config.yaml
dataset: "views of escape-time and Newton fractals"
crop_scale_min: 1
targets: ["kind", "palette"]
arch: "vgg"
downsampling: "max"
loss: "cross_entropy"
optimizer: "muon"
nesterov: true
steps: 19400
warmup_steps: 580
adamw_weight_decay_other_params: 0
Rows from block 12, named by matrix and row number. Each number is 128 + 32 x the weight over its row's rms, rounded and kept within 0 to 255. All counts start at 0. Numbers have three digits each. After the name is the row's rms in percent of the matrix's.
# conv: 3x3 conv (model.blocks.12.conv.weight, 256x256x3x3), inputs 11-21, a 3x3 kernel for each
conv.5 111:128128122128128128128128145128130133178128128132085127143129127154129127128127131128128128128128128128127127128128123147128128125127122120120128128081092099113128117123125127128130128128129115127109128101108121128129124128128128128127128128128144136129130129128117130128133128125129128128118128128
conv.6 121:082070128093126128128128127111128129131131128128128112152125124130105109129128128128128128130128128128124128134128127133130129128134128127174128133129128128122120126128128127128128125126126136127131129132128127129131128121128129048128126116108133122127103023034083072128121124128091127128112128128
conv.7 091:128128128126127131114124130112091129148163126130129111129133128143128088132129128130128135128128128128116116124106178128129129127091127149046120129073128161128128128128127127129149128131149133124131128141132115142165127134133128127127107105128124128128129125125129127125125152128120129128129124082
conv.8 097:128128128128128141130126128143128128128129130128128121128126214121125128059129129128129128128128128128128128128128138128085132131131172128137131128123127121122118126126128129131136183131132129128128128128128128128131128128110129134128133168127128128128128132128125128118128128128128128128172128128
conv.9 071:127128129128123128127128129128132129133127053246181133113030110128006110127076115136127129128132128128132130143141129255118088185099107080127127122130174127127128138135129201141140128128133127130138131135122128125129127129120128128013126047111129128128129127132124125152014139129136158133128134105
conv.10 113:152120129178135128128159132133134111142147129138138152128128129128128129128128128155127128135128130109128128078114128018088125092128111134110119121080095128128128128128128127131128058125128222188156094108128125127110103067119128059124128130128128127123083125123128128128138128128131128089235129101
conv.11 099:120128130127140129128128127099064071125103128103127130128127128132128128128128128128120124128128128128134149253128102200124119127127126127124169128128128128128127126127128121121126124126128025000030000000052126128132219127127129128120128128128053097042083128120016089107099113131123119128128129128
conv.12 105:129132126128124121115118126132143158129128123128127127119128128128128128128128128128128128143128128157135128128127128128126126128128127128148130127128128128128128138127128128128130128128129132127115128255000200000087121127128128128128128128128091095046092091083108106117129128098126116130128130147
conv.13 008:128128128128128128128128128128128128128128128128128128128128128128128128128128128128128128128128128128128128128128128128128128128128128128128128128128128128128128128128128128128128128128128128128128128128128128128128128128128128128128128128128128128128128128128128128128128128128128128128128128128
conv.14 110:133158129128154081128128087128121043143138164128132211130098170127080121186128158123088128128099128128128127151148066141128116126128088094129127111129123128125128081127095158128108128128128138178129130139156132080128109128126172129128141130127127107128126119124129128121143167129128197128128131133
conv.15 092:080128128128135128128128128025014127000000129040117065126224166128172128125131102104127128128128128128130128126129126095125121098126128128130128128129127130132128128128128128129134128128128164238127134138127123167143117103089128128128138128128000083128000131132000128112089127128000115074112111086
conv.16 095:126128127055128128101129128171245125128142132000000128128117125133172128152252129125128128127128127124128128112126128128111128126123127127124126128128118129128107128128128123128128111128128145129128128132128128128127129131130128128133134128128167214165117125122085104106128128135071143179000101187
conv.17 098:126131128128129129128129128130130126127125114128128130140137129133128128128128128128128128131135127128152126129100126127098119123122121117049126115073123128100121132129129125127127127128128130129126129119098128121092130128129128127128128126124128128128128126161128128126128128128131132138136138143
conv.18 106:129159128128126124130124128051067127128128127122110128134117129128137129077089127126128128128128128128128128130215168139180154129127148079117125128128125131124124128128128128127128128129129102129099119127104128129132128130046128141128128128126087102103113122044127119033127128082128123065124113115
conv.19 101:127124111124104111153121128125173138081090076133000000128133120128128142128125216127124124128128126130128127128128048128108051127121119136127214128117129132128128125126126128128128128126128128142124125125124118128128127108129122117126128139127128128127119125118128115130128122124061000053128000000
conv.20 103:128126127129126128125128130128128104121128101128128130129128105160128126149128108130128129125128128116127128129130133133086128137129124121122121128130128134170130128188127185255128142157128131141128127145128110206128130179147140175171220128123128128128129112129139128128103127128109128128128129130
conv.21 104:166129070178162120135168253121129128139131133137117144067046128140128128191147128128128128128131128128128104129124106114121125104122127131131137128128128128130129133134130129136132128154145114095125065128128094055032128090129111094128128125126129128161134131154138128147138124128134133129128130138
conv.22 081:189128135222117057237097123128128123140214127128144100191128128127128136160128128128128128128128128127128128128128128128128128127128127132128111128129128084128128128128127128128128128128128232129128129129179135130123128138128122128128127128126147169168127134127116131105133130129183139128140140105
conv.23 112:128128128128127128110128128122096128024042093113101102119133152127187185129128128128128128128128126136128129111105121067122115100119127128127131130128128128128125130128128129128127145127126153128120127248221127153141128128146126128130164161142128129127078033124074061126128078128130063097131064115
conv.24 134:128128140132128127128124127128122114132147126131131123128131130071108174137125123130113128128130128127128128118110132128125128141127132129128128131125124133142128128125104176132128126128128129118134128127138138078127128128124128128128129128128129120129129127143128128131168122128131124128129122128
conv.25 097:128128112128128128150128121127127139132129152137142143140124126128125124128127129145128128128128129128128128125097120164128128148128127130130129128125128141130128128093065099128103080128122167139147127151126132131131125121121167146125128132178148193131136255131130129118128149128125128128126128134
conv.26 081:132182127133128128132128123131144129129200202139164147128129128128127128121124118128128128076128128129128131129129123128133127128129127123128128128128144129128130128128113122128113093131109051118128037056116133097092003094126128150127135128128123123173128133135134192146127112127127103128119143128
conv.27 104:127000127127029128091103128142153172128141129128130067129129128129134126123116126129128128128128157128127129129118117128121121125127128107128130130130130130132129123111127124122127127128126130126135128128128129128097184231139116113128126124128096094092128127127128128126128124128083094125128128124
conv.28 077:128125150131126164129115128128153136129255203111139158098128128128155128128129129129131128115114128127128127157128128128127117128127128074093127128130127130128128126175128107129127128128128132131155129159111128143127128142128128127128159128120130113123129128128131131132134127126116133128130130128
conv.29 095:127128197131127178129128127113145135251155146162141157129132123227135130160127095128128128128128128128128102138128111126080069129112108129128128128129131128128127128128133153129144128128133131084131130121030128126133128128128127102128157150133101127129128126130123111097039128121051117125023028125
conv.30 089:128142167128127128129140128118128136121057128125046090128128145094127130064129140127128128125127128122120128075129128129076128128128127128129129130110087128128125128127127128128127131129128126129130098129095125066000069128128129128105128128128158128197152123166214147147128126151128128236128134187
conv.31 080:131129128098095129128124130128130112141148104175227060100133128128131129185162129128127128131129130128151136188128128125128133132130126127115128126128186128127127127128128127128128128128128059211000141168107255146110134128128160143126128134127127127130128123129122043128128124128130129129128130129
conv.32 096:128136128127126128127129131125111125255255127189126000135160229130200255214201153129128128133128128174137128141133128176142154138118133098128128131131097128120091128099128129128128129129128171124080119127111128054048128127128134139140128128170129168222130131140128097124137158122228125081132026110
conv.33 081:128116119130129130117128128106135137107046128117100152182128129128127128131128129128128128127128128127127129126126129136128127125121127117125131136128161135134131052126124101125124067112128135129128124163127122128036234128125140139163139155154000005128042117140129135132000089125040101127128128128
conv.34 111:128127128128128124106117128080120125128127099128128127131128128098129128127244128128130128129128128128128128094128026126136135136159127128127132128065127127126131111129128126165128121150128130121125130128129128125122129128128174131131127129130121135128121128128115111099128123097128128128128161130
conv.35 078:127127128128129128130163128122126129126125074124130152128128128126128132129128128128128127128130096131128035222211159128128128127000130132128177130126142135111133129128128128128128128128129128128129131128100191128121131126157144255123126165128130128139134128129067128127163128128134125130128128138
conv.36 137:128125127128127128128126128129128128129135128131131128147140131125128128128129117119128128128130128128128128091128135110102124129118129129128150127128128128137141136133129135139128137130128115148126129128128125134101132130129129128127124128128141127128145127128130129177125134130122127128101128143
conv.37 086:128128143130128127128128128095096103133128150129123127115122128127128128128129128128128128128128128128165128087121128127125150133128130127060130117128128120128127128128101136128128128126127127141141128128129129127123131134131123124122120101128142128129129066128128128123128128128128128128128117128
conv.38 118:144147131128129128130128122151128128126127128128126114127128129128129128128096123127126128128125128128126128117124128078073058135121107137132103128128111132122129127125138128129128133133128128134119119123113122127128128128121129137131191174128151129135129126110128116131128128128127127128128129145
conv.39 119:128128128128128128128128128128128063128128105128128128128125255128146158127127131122124128128128128108129128132128107128116128113069123148139116212128134126115162132126140066127165128155186128133128129128128145130128166128094178126048128128123128131132128128129127156131128128128128128127128128131
conv.40 085:128128128123128128124142132128114126132127126155137124128138007128134129128129130128128128128128128128128128128126106127130126128145132150128129132128129137128127128128133128128128128128127133128128128099129086102128115127128116083128122105086128128129129140133128131138129129129128129131128128128
conv.41 103:125117128138130170131133145130126128144129166129128129133126120120112095125128129128128128128128128128128083128099134127127128128128124125118105129127074128124127128130130128128128127126125129130147128128128128128150228148158220154150140255169083068127090105118128128128128126128122128128126128128
conv.42 119:128128131131144126120127128128097128123105128092098079109126128145128128182128128128115126128097075125098095128129132096127140113128140094128129127132147154128112128128102130128129140129129131130138128125128097128108124204127130128128128084128129125114132128117128162127128125128128146125115127101
conv.43 094:167138135185126130128128127128110111121056000133128122112156255093146255042128145128128128128128128126123126113104128122147202125128128128128127128121128128128128064126128119128129086121129121129165127134117126190127083015027115098126128128128133133200144129130162129127000000097029067127130128177
conv.44 088:128132131128128129128128123166128128132118128189117111155255128130247105131132114127128128128128127128129128116127114123128126099070129130128130128128131129128128159128128138125084128112128107117128131124130130119127128118128128211132128255128109095126127127128140131129145128129143128142142128128
conv.45 109:128046131255061140255125129137140128153131118137114098096126128068128165106124122128129128128128128128124137139127105115128125128129126148128106143127128128127128128084128126121141126128155105136127133118105130112128128128128130172143165131128112232154129191134129127129130129131128109059127113096
conv.46 089:164129133142129138127128128039098129126071119131099046141055128128129128125127128143127127147255128129128129147131135102121139125129126130148129138131129226130129133139177128127146128128128190126129122128142103128169127127130044141129121127123116125079135130121128106136115053077026000064077124121
conv.47 098:138128128128106128129125128134127069118129082129132129146127094153132099127127054143131128128131131128128128115124054126134128128140135135113128128080124124126128199121105133095129137134128128099118128128131120132128081130129109128141122128128134134097128127105122113128116077059128130129129129130
conv.48 103:128128129127129129128127128127128116123255213073255146128158128164152120130128127128128128128129128128148184129124128122124107118126081128124128128128137140152128128111117128129128128119111140200130252199124162129129128128128186128128157234128103126119081119084089063108123127119156255121128136129
conv.49 115:096235131128255127128144128129131132127113109146126127128127128124128128114128147128128128128128128132129120128128128145128127128128128128127173073123138126128129128126128128128128128128128128104133128128114129126128130164172129128128128129128018016122146133145217213130128125089127115123125127128
conv.50 155:129128128129128129130128129127128122129128127137146134126129116140147123130130128128128128129128128129129128133132129128133128102132125130128136128128255123129132127128128129128128130134135128128122128124119129128122128128127129137131129128129127124127125087122129106114128128128131128130129129129
conv.51 081:178128124136128129129127127132128078120128128128131130125124119130129123129139132180128128139128126143128127111139133128128129128129130108128128129117128141129137128154214128127128128145127128127128128134128128121128128129128152128127073128128124142151133140170118148155124128129128136213124128142
conv.52 125:114123128118128127128127128164129145167113128177148099148141129128129128106128128129128128128128128128145128115127138127047108126127128132138128119125119128128127128128128128138128128128128218255149188000127131136128128128128128113093128128128073126115073089127103116114168160150164168155150134128
conv.54 119:102127117128128116128155132161172255209136000255126000181128128152129126127107102128124122128126128126138128130130128128130126128125116129130147131131128127133128128134139128131130128128128128128064131126016123102025127151100128129105128120128129126143147066102132129143127128127142069061129123127
conv.55 080:128035100096000059125076093088107001108125112128129083136128111133127081131090075128128128128128128128128109125128126068130130028137130127127123127128128128131137170128128145128128139138138089125096092075046086047029131129127133151128128128128113128127128129129125051091127128128128128113116127126
conv.56 090:132128118063129126077128128255255255126091192111113213058129155077128170080062127128128128128128128127127127214139131129132156129129155131147139129128128132174139128121128118128129090129130255128142152229136134151059095128128129128128128128129130141237187151255239201252154127164126138221241255255
conv.57 117:128128127129128128131128128126128128123151128126144145129098049146118108164114128128116128127115128128128127255140170215145193154128159126124128128128128125128129128119113129126127129128122128134170139141129133140132129129128128129128074112112129128130127127128129130128128128130129131148128130166
conv.58 107:160169128129128127130128122128131129125128131148128140122135126083128120126127115179131128129129128128128128132130172135133144109096132125129128128128128128128128140130122120128115019088105193125127131128134114128128128127127128128234128137255128129131128131128128153155128128129128128151126128128
conv.59 128:134129128219207128128157161080255049000160130153144120119128119125128130128128129127127133110103144117130129127128184138128128091117143132082153127128128128131125130128126128128128128126128137124140124126147139140179131127128119126128128099103124030128166136101111121093123128128125112119237127086
conv.60 091:126132128125127128111128128120106124128129128128127126112147128128137128128131130127122128128128128128128128135162138129127128090109128133128129130128125131128128127125127127128131128128128123063016119128132142145132095132128112135180128159143128107130129123127131128073120121128129087112128000028
conv.61 127:128127128127127128125126128108126137126137127128122131128142127128147128125129131131128128129128129133134132128142125141146098143127120144115134170128128141127126124128127125129127127128124101125130107123156116126164129151145122129142110128133128124124128128125127129127126120127121121128128128130
conv.62 101:186132100111132128080128124128128060107153160079067132081129135121129128118126128128128130128122129128126128130128126094127135128129104128136128128128128129127128128128128125128128128128128000128129009071128000091125132127126132128128128128128138128128132128128082127126103128128112129128103000000
conv.63 082:127128127127128128128128128129139048149156126100130111132095128128128128118118128128128128124129124135128128128105128090125143061128128140127128168128139119126128209161130133133128129128129255127139255124136252131183190171128168128124128127116146128093133192129107138125129128119079128128033128125
conv.64 092:128085128127128155128113131128092000128102007128108119086128146128188182180132128128128128124127128124121128128131136068129135127126132129127117130127128128126127128129128128122119128106122107138092128153172138205164171175155129134187134129129128002096128075118128077069168128122144105128128077108
conv.65 092:128128130134131133128128128109105130127134165051161197183127131126123142123111128127128128128122126089094128143219227128124136128140141124128128125127128112128128123090123127105113127059086167141128088128120128090130130132133130113127133130127171232139204237255255188142088132142127214123121122106
conv.67 047:255128128255069128128128128128128128128128128128128128128255128255164115128128128128128128128128120128128128128128128113106128128128128128128128128128128091128128128128128128128128128128128128128000128000109128000038128116128128083128128128128128128128128128128128128121128128128128128128128128128
conv.68 085:137133129138145128131128128124129128127255193127157155133137111142154129134193132125120125127129129128127129120125124038114123127127127128127129128128128128126128128129128128128128120128128119055132128137130128128128127143132130157134124129129117127197124162185140140128126135134120127120093105050
conv.69 107:127127155123128137129128126092128168129127129130129131128129103128133099114129120128131131126134128127128128136128077125127097128123113122128136128128128128157129129111128130128129129128126153195135129133128127128128129133150128129128128128128131149108129137105098129129119125127077126127098128132
conv.70 097:127128128117128128129128128105128129068124121128128122165128135139053090120079090129128129128128128128156126139130118191144129146138133129129128132085129128128128128128117129129095130128126129140126149217128129136128228148071223231128117121117128140122129132128128129128128129129130167128129128128
conv.71 130:128148201130124104144134093189117098127088109108128235128123126130146128117145128126128128128128127128128128128128128128122126130128120127127162128127131128127126128128128128128128128128128074064127089077128127097104130129138128128157135128129100089108000089129011090123130121125129128129119128130
conv.72 074:128128127129128128144129128130121128125108127127122029129143136128221128128243097128128128128128128127115128115126125031111131120132131151128131133126126128128124128129128128129114131128127127127128126133071122129077125118129131132128226188165127126018131130116128120125128137128128127128155124128
conv.73 111:129128128128128129131128133129129106090128128128130155128125136235218128192128128136128128131127128128128128128125127147137122127129149128127128129128131164140130131170162130147169129130130128115125128128128127129129155135134129128128090115128127128128128151128128128099114128128128128128128130136
conv.74 108:128135121077131130115243217081106133087133255117155167168127163128055149125079173128128128133128128122120099129123128128119172127040126134129139149128128132111105123128128064118128123128154035103135129136255144126149128132127127119092128086107231127156116130139129128165126167128180187000194255000
conv.75 108:128128128129133131128130128123122127139138159180128129137130128128136115104128126128127128128088128116052128115170139121152226131152180053128128129190129092128165099122130127127134128126126119087132154130125072128128127128206062128133182150128075127133128128130129079126138148127151128124128083118
conv.76 081:128128126128124105128127128119114127106128146128125133130102128130144128128107128127128128128128128128128128126130128131014128132128128128130175133127128133135128128128127121128128070125128128131128136128128128128124126121128128255150114128128128106115125126127124127128128129127128129125129132124
conv.77 093:128119126128122073128113125131128128118094128128122124201123127167100128128118128137131133129128128130128128133128131131128125127128129111126117128127128157128131128129129128077128119118128125125098128113104128128120129129128121123121125167142127154124121128129117127190122130132132129153146128129
conv.78 102:134128127132128126128105099140131142136127128131122128128071068128028000119075000131129129133128107128144128128159168127127131117149125125128109128128134125127129128131023134137128134135128131128127130125134136133131128074121128016111024015066128128174128128128128128128137130128126126129128128129
conv.79 089:128123109146134122127131128128163086133151018130130085127128128127128128126128120128135128128156129128145128146127106150127122128128084128126119128125135128165129130130127184128057129135129144130030128132046161127112127128128127128109128126127093128127102132129122129127154128057129128095128128127
conv.80 097:142137041130133079128130128131127120131127125144127128057236251109129131129130131128128119123127128127128128134128133125132122127129128128128047128128128128135133145158148143128128128130122129148231131150148124131255115072128121121157128128137128111114109123129118116124128118000135124076129097120
conv.81 092:129131128133128126129129128125120156128128132132126130128128128122127127099124128128127126130128128128124130095124120128115120255129128127088129127085039128129128106137143128158128129131128133129120128128128124118227130128128138128090143130128156132128154132128118128126131128128147127126152128129
conv.82 120:128129128128128124128127126132174128135143133123128130125123125128119125125122121128128127128125122128128128143174143119149137128134138075204255128129106128128128129128126129132128082100129115117140114122123121128128129137128069056129128127128127114127127105128124124131133129128128128128127123126
conv.83 083:084071128137127128122127144128123127128128125128129189139128129141137132128131129128128123129128128134128128121115163128114123126109123128127123009130126123135109115128092100122121128119128140116127153010128122125128146128135115128166012128142133128128128128128128128128128128128130128130135129134
conv.84 091:126131128136130128137135128142176020164255097088156123104125128128128155128128128128126127128125124128125127126128129131123128128129143128128122128126126128128128128119127121100123128127128131126252131107168185255145122047127118040086128113127128107035122099004122127106207128128114116123119047100
conv.85 106:141149122153174128128131128142097129136118124128150128119128126082128131126128128128128128122124139125121150090087148054076160137104141128143127128145153128128128079126128079126128067126128129123132138130130128126126128124128177128128135128128110115120129129132117130138128121128128105129129125129
conv.86 100:128150127128127177127125124128073171055126255052037096103129128111104128117128128128117126127111113128127125045081078127129129125127128129128131128128118129128125129128133129128128127108128130124070131128123124162128129140133127125130128103126153121122119111109123122128128126255128117255122118126
conv.87 111:144156139143147154109128143155126125165165249186236255139128127139129100128125115128118128131128125124168136127104127108125128128128128128133128127121123128128128128129129110128128117127142135107071122070102095147147129128127127128128132128128124118128130110051129025050102101062093118100144139112
conv.88 075:126128128121096128116129121060000000126000048131129255128094112128129130126128128128128128128128128128128128138127126123114130133128129135062131129128127126126128128130128128128128128128128128127127126126128128126127144132128132220128117127117130129132128128129148235159089086119128128135139179136
conv.89 091:128170128129139122128128077128046078095125122107183247129128128134123126134130132128128128128125127130128138128107128128128126215173174146103126129128129151126128122128128102128130128138203102081115127128128115120127128128128128000090128124128128139131128115125127128124091090125111128131128140113
conv.90 089:128128126148129128155128128111091110078122085101232080109136128128168142230195127128128128121128128128132128093128099131128126148142129127108127128128125129112128092099094127104099121123123128115093098086128123133049047000123130125121116127117128128122127135129041128128120084087171114085240159128
conv.91 060:129128128130128128128130128118128128128131129129128128128130134130130126128128128128132128128128146128124122120130128226255111134128128130150129128164150129128130166160131128124128128125128127119128116115127124128135113123128149162128129128128128128116128128128127128128120116128140129129128099129
conv.92 097:129128125128135185149204129129114070129129128129128170131126232128126151145124128128128128128128128128128128128133189127135119129136079143127135128117129128128129128128120128129128135129129129132126128127129103100110134128132125128128151128139190132114126125084122128129092110114129133125158092117
conv.93 098:127128128128127130124109128255186060205182010116124127187128128138116128134124127128128128128131128125128128191160123156130132175128138128157128126155128125129128128127129127126128129128128127131164137166121125109107128129131076128130126128128128130104132127129086127125194127127170128125124127126
conv.94 136:126128127127132122055127133128130130133127241124118171106125124132126122132126106137128132128132127116127097126116115125119128127136086061128155140142000138189129127143127098118109128127106102128127180130126114127122114083155130104140167133131128130106131128127107128125128146128125132132134145141
conv.95 128:128128121151128127155128127000084094119128128081094065148128111206130119130128120128120128128128132135152185128131129128128130128128128129141130128151142107128128130156128131128128128128128130046107128255255124255255133192129178215128128128128074078000043124065000016055128128125129128108120128099
conv.96 090:125128127088127126120128128128128127128078128128128128128146168123127124128128082128128127125128142128128128129134125201227126131131000129125136128142128129181079147146127131132121128096128131129131113128145111127128118122127126128125128055108127127128128128128124128122114146134128128127126127124
conv.97 109:128124128143130134130130129133130124132149173130154153057126124000079125106108128128134124128128128128128128100127095127138097142128093128128127128128124131128128126128079128129125127127084130052012132130128128132178128128128128128128128128128126126108141128106129129127128119124127128128127129132
conv.98 118:125128128121128128123128128128128061104112054128129130113110013028112017129128128129129128128128129126126127069128130128132126141192150131120128160128130130128129124128138094127224124133167129134133142163126145127106126129128128130128132128104129128128128128122082102127128128127133129128130128128
conv.99 109:112128128128128128128129130117092119125129108125090121057121131123121133130126128128128128129128128129128128138129128131124117125100122096061051128128125127129109149202171165158135129128128127127142129128134131128176128128129128128128125127127128128142127128135128134132129128120129128126128128128
conv.100 087:128128128128168120125130128113123123121130127129141127126128129128079126115118144120129177131131128129128126128151130114124126124122255129142150123120127124128128100115120119103113116076099131123130134147129129182135128128123180164122143128128128127127128137127111118109127127115135145123141129129
conv.101 096:128128128130128128130125128128114113049060036118126094182230130172208128128129120128128128129128128128128129129089138134138218224141128131101128132127130130128137129107132061094128110126128104039107126095000124000079118115124141127130126132128109000128042132128126129108126084122093128128126138122
conv.102 106:128127125128128124127128128135128130127130128126118127128128128128128118128128106130128128132130121158127127108182217054204128126120113250184081143143128098128128128133147128129149128121126125134134128123152130051127128129128144128096142128115128128208128134141114144127128118128101100128124126126
conv.103 083:128129128169131128128130128136184149127128128123154138127122128126066121123125128128128128127127125128128127121145128112127128074088128128095124128119124122131130129128128133122125134107129127133133119122125133128101106129113095121128128128129130198149129190124128128132125041077128129130128128126
conv.104 105:099117127128096076128134126102127129000114137000119148151102149255255255156203147128134129128128128128128128132107115197127127157128104131129128128128128129120114131128128128128128128128128128210167128119128128128129139108044177133016128128076128129124122128197128127188128149253123133161128130162
conv.105 098:127127128125127128128128128117126117127092082120069099126126128111126130128129129128128128128127128128124128145129128131138132125128137128129128128128129128128127127130128126197135125162128129126123112128124129122129129128128128127128127128157107126128033097091045060123118105084107109120128120124
conv.106 086:137177128000129131107126120124056063245125217126114130127128128128128128128124128128128121128128127134131128070128131128128147128128143125128156128128128126120128128128128128128128128128128084165117101175122126071121126128141128128136128128128114125128167127129108163134071131131059218201119168130
conv.107 117:125120093118128149128129146133142128193191132128130122084129128128130133136129129128128128127100128132128128126105131127099127099128125123162128143127132128128128126124120124126126124124136130129128130128128130095129125116128122097129128145157092125128128131128117127144124129128114124128104090129
conv.108 099:125128128126128128128128128127165141149118078127123124130129128137128128127127128128090125128127128014127126100094137128111090040005128128114106128128121130129124194131128138129130153141136186168129151202165128208128129131182139161146159249158128129128128135128129126127247128188115165247169198255
conv.109 111:128128129134128134127187161187153163127128126128084098140094123137122120126117124128135128128128129128127129135128113140194128168255120129126118087129140046127128129128128123128128133131132128128118255000102120049015115128135128128182128127134099124116097190115083129063129119129087099224075200255
conv.110 129:128128128131131128128192129103122128126128124208132128151129128130131134145133135133140131128128128125128128134136133097126131128122128129134123128140128128140140128128124129128129132132128129128131117112098125130123122128128128128128128102121115127103128128128131128128122125128127118126129135134
conv.111 094:129127130128128125128130128129195125129255134132128131127097117128129128121119116128128127128131134127116131154160129126129128105119120134125128128127127128128108162163130146137128129128139119127121125128127128128124121128137128124119128091101128134124128142130128180150115114124128128128130128128
conv.112 089:122128123130128122134128135129169128121121120144129109100121128128072128132092112128128127128128128128129128080107026130132066127121128128122125131128127127126125128142128128129129128128128128154170159121128140128125125135156124118166127128128076126123089124152030057063046127130134128149192202194
conv.114 145:151129128128128128128128136131128128131128140141128133130119123131127124098117128128128128130126126128128128132133132218135128146130128128156154132129128123127128128128128127128128126125129118129159125132135132131135128125126124127127129128128128127131126128129129130134131133135132129128129128129
conv.115 097:128129128128133131128130168128128155128114128128116131128128128128103128128077128128127127128128120128128127117125128179128128129127128064105124057130128124130128127125123128128128126128127205132098129128125128131128128130155115128128128128128128128127146128108175127112128128131128130146126128138
conv.116 084:154132128128129128137128134090120116125119129128138146078122086137129111138132128128128129128128129128128129127031127139128127129122125128128130127157138128058129130137129146132129128128125144159037164128126131128121122123130127128133125135132121108106109120124127128128128132113128130128128130128
conv.117 093:128198129128161128128128128128128130155150130128135138129137129131133129131132128128128124128128129123128128131126064129128096127125119130129128129129128126128121128128128129129128126136128037040000129131018000000027129129126199145128132128128114120127068000128128063127125128129109129131130136174
conv.118 113:128128116128127128128128128124128126195255135255255149102124118117125128067134128128125125128118128216133128142130128129128126120128124128127128128128129132128128128126128128128126128128127134114141147147131161214138128095106128093120132130130100146128106124127118125126109130075255202128130127125
conv.119 085:131143121128129117118087128091131130038135123079144124126128135116121128129126128128124130136127136135161129109106068128131129128128128125140149128128133129127125128128129128125128128128128081126087091143131119128142121128128124128120130129128187185116138255128130160135129134129130130130101129128
conv.120 095:128127128166140129140142134129051128119107108060122056130126128145128133138127127128127129131128127128113128106121255132128166126093128128124080128129115138128131128128130129128128128120128128130133112045113129128108128128128128128128128127128127128128123120136130124129128128165128128127130128140
conv.121 096:127117105127128128128128128079121128071127126092128127128129131127132133128098137128128128132129129128128131124123163131132126129127114118129128115128127128128124194136134187231209169184227128126127128127127128128150130097081128129127117122120130128128149128132159163133128127128128127128128119128
conv.122 124:126128127111128127128138128129130126125128128134124128133129090130124130129129130128124127129127128128127128122129125122124122128128124156154154187128133128131129127133129127128128106112102149116128128137156132135198130125128129120126129128128134153165129114127133130133129116124141129128129129128
conv.123 102:128128146130133134129098132129064108102109128062126131129107096155128128188222187130129128128134128128128124130115099100042107130129128129128126116119131130129132104123127128122127140143129167175127171138127120128122141136129175255162138205125127128074137133132077114111107119128125125121128112128
conv.124 127:120134130123125128115123128014076099082123128129128127179201129185128128152128128128127128128128128139245128130095130128086133127110126120134128128128122128195128126133126128128128135129130088122128130153127162128088115128128152170128130133128128124146129121132100070128110128128128127100128128128
conv.125 094:128128128125128128129135146133141128128128128128128128128105128138111129127100122128129128128128128128128128119105212116128131056128128128128121126128125133128135116135130101128128128127128160164127128129122128129128128128077128128127128128128128131128141145128128128123128127121128126124128128112
conv.126 150:125126128127128129128122127129124116137128104128128125141128129142129121126128128128128124129128127151128132125128128128155128125141128121132130105129239128129128128128130128129128128129128137151127138120128180132122127128124124123126121106121144128129128128128137126128131128129128128128128129129
conv.127 146:128128131128128128142127121130115129156118128128128130114108126126122129124125128129130128128128128128130128132128129128126129127126136138171129140255131135112128128128128127173131128130127125126143120122151112126129128128130131128128128126121119132130127138141123139128126128128128128127130128126
conv.128 099:096082127127120129128122128174178127224205123130124127125115102126128129094091128128128130129128128131128128133128128118009123007070128127121134124128137121126128134134128132152170128129132127133129174227128128118128128128096128125101128070128128128127137157129132150136128129128127136145114132206
conv.129 105:077131141039085197119080114125131069127207134046124113140128128164129071121129044128128128128128128128128129134139131127126129127127079128128147130128131129128129122127128128124111129128118135128113129128086045085015127128128128128130094074124059082128177190128127130114221163121172205101129128102
conv.130 114:130128128129129128128127128123127127115126128106036128128128107126119113132129128128128129128128128129231138028034128255109000255118008124120127126157130128123128128125128124100128124112128128083124132147128128255128051093128100078128137143131055126128067063102117128123128127128000126130127128136
conv.131 078:128128135136119100143147133078082126128155133052150158108102128052118128015132128131128127128128128128128132144126123119133128090141162146209116128128140151124124117065133126116128128128128134112128120057031131203115110128128127128128105058120122111170235170170229162135129207121106148126127170137
conv.132 079:130134128128128163154127123124120123073128107125127127125105128122094123127128128128128128128128128128129128126129128118127129128128122128128126128127125055126123098127128087128128122122124129220255140188187045128188255255197146152129146140150142135058143133112037127117128121113141127123130132135
conv.133 111:128129127128132128128124116138135130138128129129128128139183207136218222130163200130128128128128129128128128128128128153127109133129122117122128127127128125190211132129128128126128127127129179132124142128128132130073156185114128129124128129127128127030129124034128108121155130129133115129135128155
conv.134 096:128128128128128130127128128154132127146127132150118172128128069148129098135132128128128128141158121125128128128118124169151166127128131127111142128092128129129128128127127129162130129127128131125051128177129117127079128129128129119102128139128127006128051006130129130128125000130121000103128128114
conv.135 072:128128128150128133143136164085082127131029130128055037190178255128204128128126166132134130128128128128127127107036124112127128148128128138130118129130113107129140128127128118126128128141152144129121128117128128124128125128129142128128137129128137126120232139127153149128130130128128131128126128128
conv.136 114:122128108128123127129127100113125108137110128132128135134140000129128049129189244128128161128128127129129128106126058187128061160162153130189121155134000131135122134136128128128123124127128129144205128137217087101103128127126126087117151162189128136228184128137107111050123128169125151255128017149
conv.137 057:124165123143129128128143128128127131129127128146129128126124120134134128128127128128128115124128129128128145127140129127127139149110129131118096127111185128119118127109129125077128132128130135128136126119183127125127129118133129136128128128128173114129128127129129128129127129134115128129129128126
conv.138 125:128128132131129148126128132118127117126128124128124108131128124131128126142131126128128128128127128131128128138127128128128131125128128115130134123128128128128128128117127128122128113111125128126120141133135137108115128131128128128127128128114127132129127134135125128133129128127131133128128128128
conv.139 082:143255125190130135121120128126129154126132122128114000128122127113128127198130120128128128128128128150128128129129129128126128128128129128127097129135125128127128128134127128128128128128121135028128128013105128117118128128128128128110162128128097096106128077094133128121108123132126127135127161136
conv.140 101:142130202125124168123129128132145112132140114130138128128133128100130100080124098129128127128128128150128128069128131156140140120129108128128123133128134130128168128124128128125127128128128142128113143128128128129128128127128130126128051108127121118128098122128084128128127127124123128109111129065